A small audio frame classifier, trained from scratch.
Model: 2.85M parameters, arch tc_resnet, norm batchnorm, depths [3, 6, 3], widths [128, 128, 128].
Data: trained on short pieces for a synthesised band: melody, chords, bass and drums, 26041 training examples, 149.9 epochs.
Rows from block 2 of a small audio frame classifier, named by matrix and row number. Rows with one number belong to one channel. Each number is 500 + 25 x the weight over its row's rms, rounded and kept within 0 to 999. All counts start at 0. Numbers have three digits each.
After each channel's rows are labels from the 100 clips, of 14976, where the channel reaches its highest value: "responds to" is what is common among them. Only what is clearly more common there than usual is listed. The data: short pieces for a synthesised band: melody, chords, bass and drums. In brackets: how many of the 100.
# convs0: first width-7 conv (model.blocks.2.convs.0.weight, 128x128x7, each kernel summed), inputs 86-127
# convs1: second width-7 conv (model.blocks.2.convs.1.weight, 128x128x7, transposed, each kernel summed), outputs 86-127

convs0.91:514522472535503534489479521554501489510476494478499514500507520447511496495498504552517523505533499497431489505521545474485561
convs1.91:472486461510474515502472515495507463487452498480469492486527459459483465518494538554457508489449465497494533464497476489510526
responds to: rimshot (35)

convs0.79:504485499493533474535479506485477509506480543462469539463483474502462470524489544485510524512506518480518496532470516475453520
convs1.79:485485496494504522524486461536466457520480485509503496532507540528488486491477502519485506487515471499545529546489538478527487
responds to: tempo: 150 to 160 bpm (26)

convs0.13:536519495478543518479496448444535500443488466507486536492454523436513517463489481519491461507482509549459499486515459438482491
convs1.13:514459479533500534494483501515494479489453494481484490517498484485490477477482516518473482537480531496512522448511506549499520
responds to: clarinet-like (28)

convs0.51:561518498470500430457507494482521482480477488503469470488495517501511506461541485523475505490538474461492478506526473495474481
convs1.51:490491480495480510483490556542523494509451482541489519493486528493450491546452490464484474491451487457486513494467483528499504
responds to: tempo: 160 to 170 bpm (32); square lead (26)

convs0.22:511510541506519521489530492525521508504503479525485553506497489536468499526505481521493473440542507549500528508490524480504486
convs1.22:461472495506464509522467482469514495461511471554508516454461497494490509469485490526520510516480522449486448492456503515506503
responds to: tempo: 160 to 170 bpm (28)

convs0.11:543525526502492515478505489482516496514497475474475568535468482489506544475489493500502512501459524582507499501467513480500487
convs1.11:458498465518510523482503502520528508528447488536512518450492521503479498510503455491488494486484519496471523501494528486524503
responds to: square lead (27)

convs0.70:530483514528568527486486511487474503514509515508483493496507504485471519499474522503518491481510469518512485487480450464451461
convs1.70:512510500478517498546511478527509494554537484515463483493471475515536469521542471497489525471492527495548574539508537519525526
responds to: bowed string-like (32)

convs0.61:519497484551514475514546526499487494507522497458502479504496493508524478540454456492458483474489451525528528497539508512471524
convs1.61:522481503488493514502500443442438480479517485487481547507458493504563507480494507510448482533479513522470512494520486431517468
responds to: key: C# major (35)

convs0.103:515520494518467488511483443501478429503522481503473507499519486507491519508510444483474462469475494493510486472490467522499489
convs1.103:466494467483480519495502506538494505513513513507530525500480516492502509434513556515441484531542485500478488499510503484503486
responds to: tempo: 160 to 170 bpm (25)

convs0.111:527522481480489538491423456500520492575446504504474503520480490527515511510485497529501542551523516471564499526512474529483488
convs1.111:517491499476476473497511483479507490480452499501506514514508505486511485488529496492506502503409471501492535482497498503479520
responds to: key: A minor (34); key: A major (33)

convs0.42:475483513448522529490479538519537522505483520522464481481508503451543495426538504452533484494484504489471474518481503499481459
convs1.42:532506541432527510498491493507466487481471506499503483500524497500468506504517506445536482508530543488488494485502480529507515
responds to: plucked string-like (35)

convs0.82:475540505472519486495444487504513498491475506508513522487520532476517512505519493471482499520518516463492501471480456469527504
convs1.82:480490506476500516510529511490534529503424496457471475490492475501457459506466483499462494489501512469514473544521512515529504
responds to: marimba-like (32)

convs0.54:504462481466517496505419553470505482505460535483492462472499496503481488506491517485502505509498507539501462499497505456442437
convs1.54:465490442489465497503488465512474457497479516510463520506507560496503494482520570497494475508471477480478495502510497511493464
responds to: tempo: 160 to 170 bpm (28)

convs0.76:478515512514475492465505528516460523459508512537492460490498446495525510536473516502514510474509527544502484469513463548460509
convs1.76:505461460496488509551478472491440492479519489499491502488498493504480508504488518487451498498487522481472514539496469497490486
responds to: key: G# minor (26)

convs0.101:527450535505503552497540513519524468504499523479502519454492496499480522497449478497532494529481447544497472477491526490496489
convs1.101:500480469540472449478443448493477482494494492498505518487492483543487471505488526503477500506497518486475505530514486493525530
responds to: clarinet-like (29)

convs0.124:515533487529510444496482493485463496499489513466477470506488487531518469476530506477517490447483511562478553492548511511515526
convs1.124:483513465479482572522518497496530486504524504517454458492511504488474493530496502487519485460472502483465567497487518526504489
responds to: key: A major (41); key: A minor (32)

convs0.48:506493485523514484469485506481513506497499505523505462498513489496485518434447511507481490450527471497495480524483491484468486
convs1.48:492508513518467472486441495489484498467518500509506517504505496475548484497494530512460539511500519482462505492478511473508478
responds to: tempo: 150 to 160 bpm (28)

convs0.29:502504502502503479482466516515469490550500485488521532476487467488524446475482495520497476487490493529474509471521508529510498
convs1.29:532471487538530550509562506530493479481491493501469498485498497506498499502443560515479472523501508500490554495488513503486451
responds to: key: C major (32)

convs0.15:484498500519487513455513554513471483487506487479487486474516441477486477498465508498489461500499460541529420499516503479495505
convs1.15:445481486507459500480468484492533453510511483527523479510500526494479493512473475523512507521524465439481470498507481489513491
responds to: tempo: 160 to 170 bpm (27)

convs0.2:558506514485525521472503471462483481498534507534491508481448522493502521507534488529512452504486467502498477539473513448506495
convs1.2:476520491506489521536533474480540512488464502484531496524505482498495485552491469491512545525512514483511511500481485517479523
responds to: clarinet-like (28); square lead (26)

convs0.26:515481489536471473483478498510531490477494521508541506560536506489508521513541468506433548503519541492494437519471497503416503
convs1.26:483460459465465480529487536497486487504474506498499469514480499432486505477480471512510490498438489476527523496534514467505545
responds to: bass guitar-like (47)

convs0.112:492491510503467546521508509529549522499510514525498510488509522466496497514507535485477492510510535490488465538512539518512486
convs1.112:518508479510519510445453502480495465471522485485483494487525483498476517478471463498572497520541505483483464457503515507479527
responds to: key: E minor (33); key: E major (27)

convs0.98:502523470466467490488512469495522525511480452457507465476504478510521489503527494450596493528500514530520516500522505469554506
convs1.98:465489495502489534488478512483483468520514470521448513485470513501490464527497476467544456480497510509462513495485491495514510
responds to: key: A# minor (28)

convs0.62:470499505507526493480562493509527503494505522482477503489496469507515498458484505493513536522501484518487510454517496491468478
convs1.62:548488486481509541473462522496519503481478495536503540467491498494499517482446476479498453470483513461492474476503503514549513
responds to: key: G minor (34)

convs0.20:503507504513521514485442525507509482495481498495460515468514472513475504432508496475498482490491478491503485518512492469467485
convs1.20:494458495444503509490502510527462482495511537518526522477510504471488482489503532493539484484469479474516517442467486544509506
responds to: clarinet-like (27)

convs0.85:528509474499523518505484503478517473448481486431483516526471513480499528501466486482480532514517530477485509513532506463573528
convs1.85:484469476473502562479485511528485447476468521488498494528527490468474485522538479521480474522456511489526537471519521519477514
responds to: key: C major (29)

convs0.109:481511509505490458520492484493498549499495479513509465499488471434553460482522501514571487465527505534510486521524500472461505
convs1.109:498461461515486466481439451476455449471473476482491509482489485514490454494484529495490512490494493489447515517508478501510527
responds to: key: A minor (26)

convs0.40:528543529504487474481530485497502482503518509514477534499493505540450478486509484510476478499481554523478492542497467493548503
convs1.40:481463461527496507539499463477493486505501485496470521457491492495520495507507499513481496470457534527500515515533502491503451
responds to: key: A major (27)

convs0.19:488525505543505485493487515497510506492488473488486523463506497505452448469480484534488534508511524488508482493467538480530505
convs1.19:534470503527482542504519463469458473488477461507498496510442506499547493505468493512426481515487484526463491497502488449510487
responds to: key: C# major (26)

convs0.110:541539495528489473543476528473464486515515469487510504465495522510470490549453503533491501488498507497509518544470508542520495
convs1.110:451522498521486453495470465490490509485499458486535519546500497488516524531478485551496522496507482462497472481478508479493466
responds to: key: D# major (27)

convs0.97:517495479521515466530508498513497563497510488477523487547499484492498477528497514482508455490494488505482544521491493476510583
convs1.97:440477474459467518490494550494517476493501479484456454499475469453487493510500484521502510474478473476471509495501526519478511
responds to: rimshot (41)

convs0.21:495507525502512502506525510485507509483476516494495516465473450521515498486512513490516495477490477554464476491491471469484502
convs1.21:489490493507486517446484507473522519516492453524495490463502512471490490498506470539494479514462490502469491469494482522527507
responds to: key: G# minor (32)

convs0.118:500469485493483571497510488491479528462488498484460521498476491529506516517465509490498445482491460529489508464479515488483490
convs1.118:490491499474474518478447483491489483514559512505472476465504506521512514507493551475548531548529504489499516502508511509529491
responds to: harpsichord-like (30)

convs0.116:468493479537435468508500481512529517481508502446537479534505506507529465472541502487487483504488502432497441520490500531429548
convs1.116:461460450493460485508474541498494466501499455500462458535462466461481480513496470525507510478446484453481518514473504491522530
responds to: clipping (40); text has "clipped" (40)

convs0.67:498532571515526497495500531573501481532483491471477514463538537491515498438522466506492507531491534521484530504484508446495509
convs1.67:482510460473498503503461469477518528509498526556511516490485494494482497496518528504521515458516490489523495478477478515520508
responds to: snare (62)

convs0.74:583490534497502508463511493471496455490492505492504519471511497450526508517476505517488491513494489527482515525489457470484493
convs1.74:503479500487444515500438547475495491473515539552525517504489539482449515537463490457527497522488514456507498501457514499509499
responds to: tempo: 160 to 170 bpm (27)

convs0.104:508491506465523496501485488459468499482488544484496523500475530432511529480518504508501500463531479552498511506453499463436501
convs1.104:498478507526488507519565515535466496495492495520509515516493480486482510494461524514541475499473512511502539485456506546510471
responds to: square lead (26)

convs0.117:488521509504468522577481489513526509488504488496521500491509469474491493481503496533493509512514521528504532528481496511495510
convs1.117:487500440508505499456458507479525493490471512536485503489494521482497460466497541513506495500498477487491546486534485508493530
responds to: key: C major (26)

convs0.28:480480508530496443471477490544501508478496541515476536493554506495515547454496502514500514504537494515501504480514526498523522
convs1.28:532487498540490536508530478495477466485492483498503496483467518489516463514473506490448477502474493506481518513461501498488470
responds to: key: C major (30)

convs0.96:481524490487451508500496503472538486538503518507503507471498519520506507502484492478479531505502522586515473477492507461485468
convs1.96:409503484490449526476491495519510502493477484466463458525465477514529525506510453517496477523502468483511459546486518480485476
responds to: marimba-like (34); melody instrument: marimba-like (27)

convs0.115:494475462511499520470521452516513522470521454532509495481484496475491482507470502472534458489484444470472477508541480534491507
convs1.115:503476483487471502497441556511501510503502469516501544449482488464547501489483491476526494488470497477449461509476520486511496
responds to: key: F minor (25)

convs0.58:544453536495487480482503542510541497504511506518521532481482438494487454490474503538472498532482514516478475486523515526526511
convs1.58:503511493481504448493479467466489521506492529500497511539486509442528501500514491501485501505524541466483522516506463474500535
responds to: square lead (32)

convs0.25:471504527482489514534493502515500468517484554515471479484512532541521525490530493448487490507482515506499506502517521543502469
convs1.25:509468452504503527479500476539482468465466495488474493504475471513464498489475518507463495519537477482451513462523490510516523
responds to: key: F# minor (28)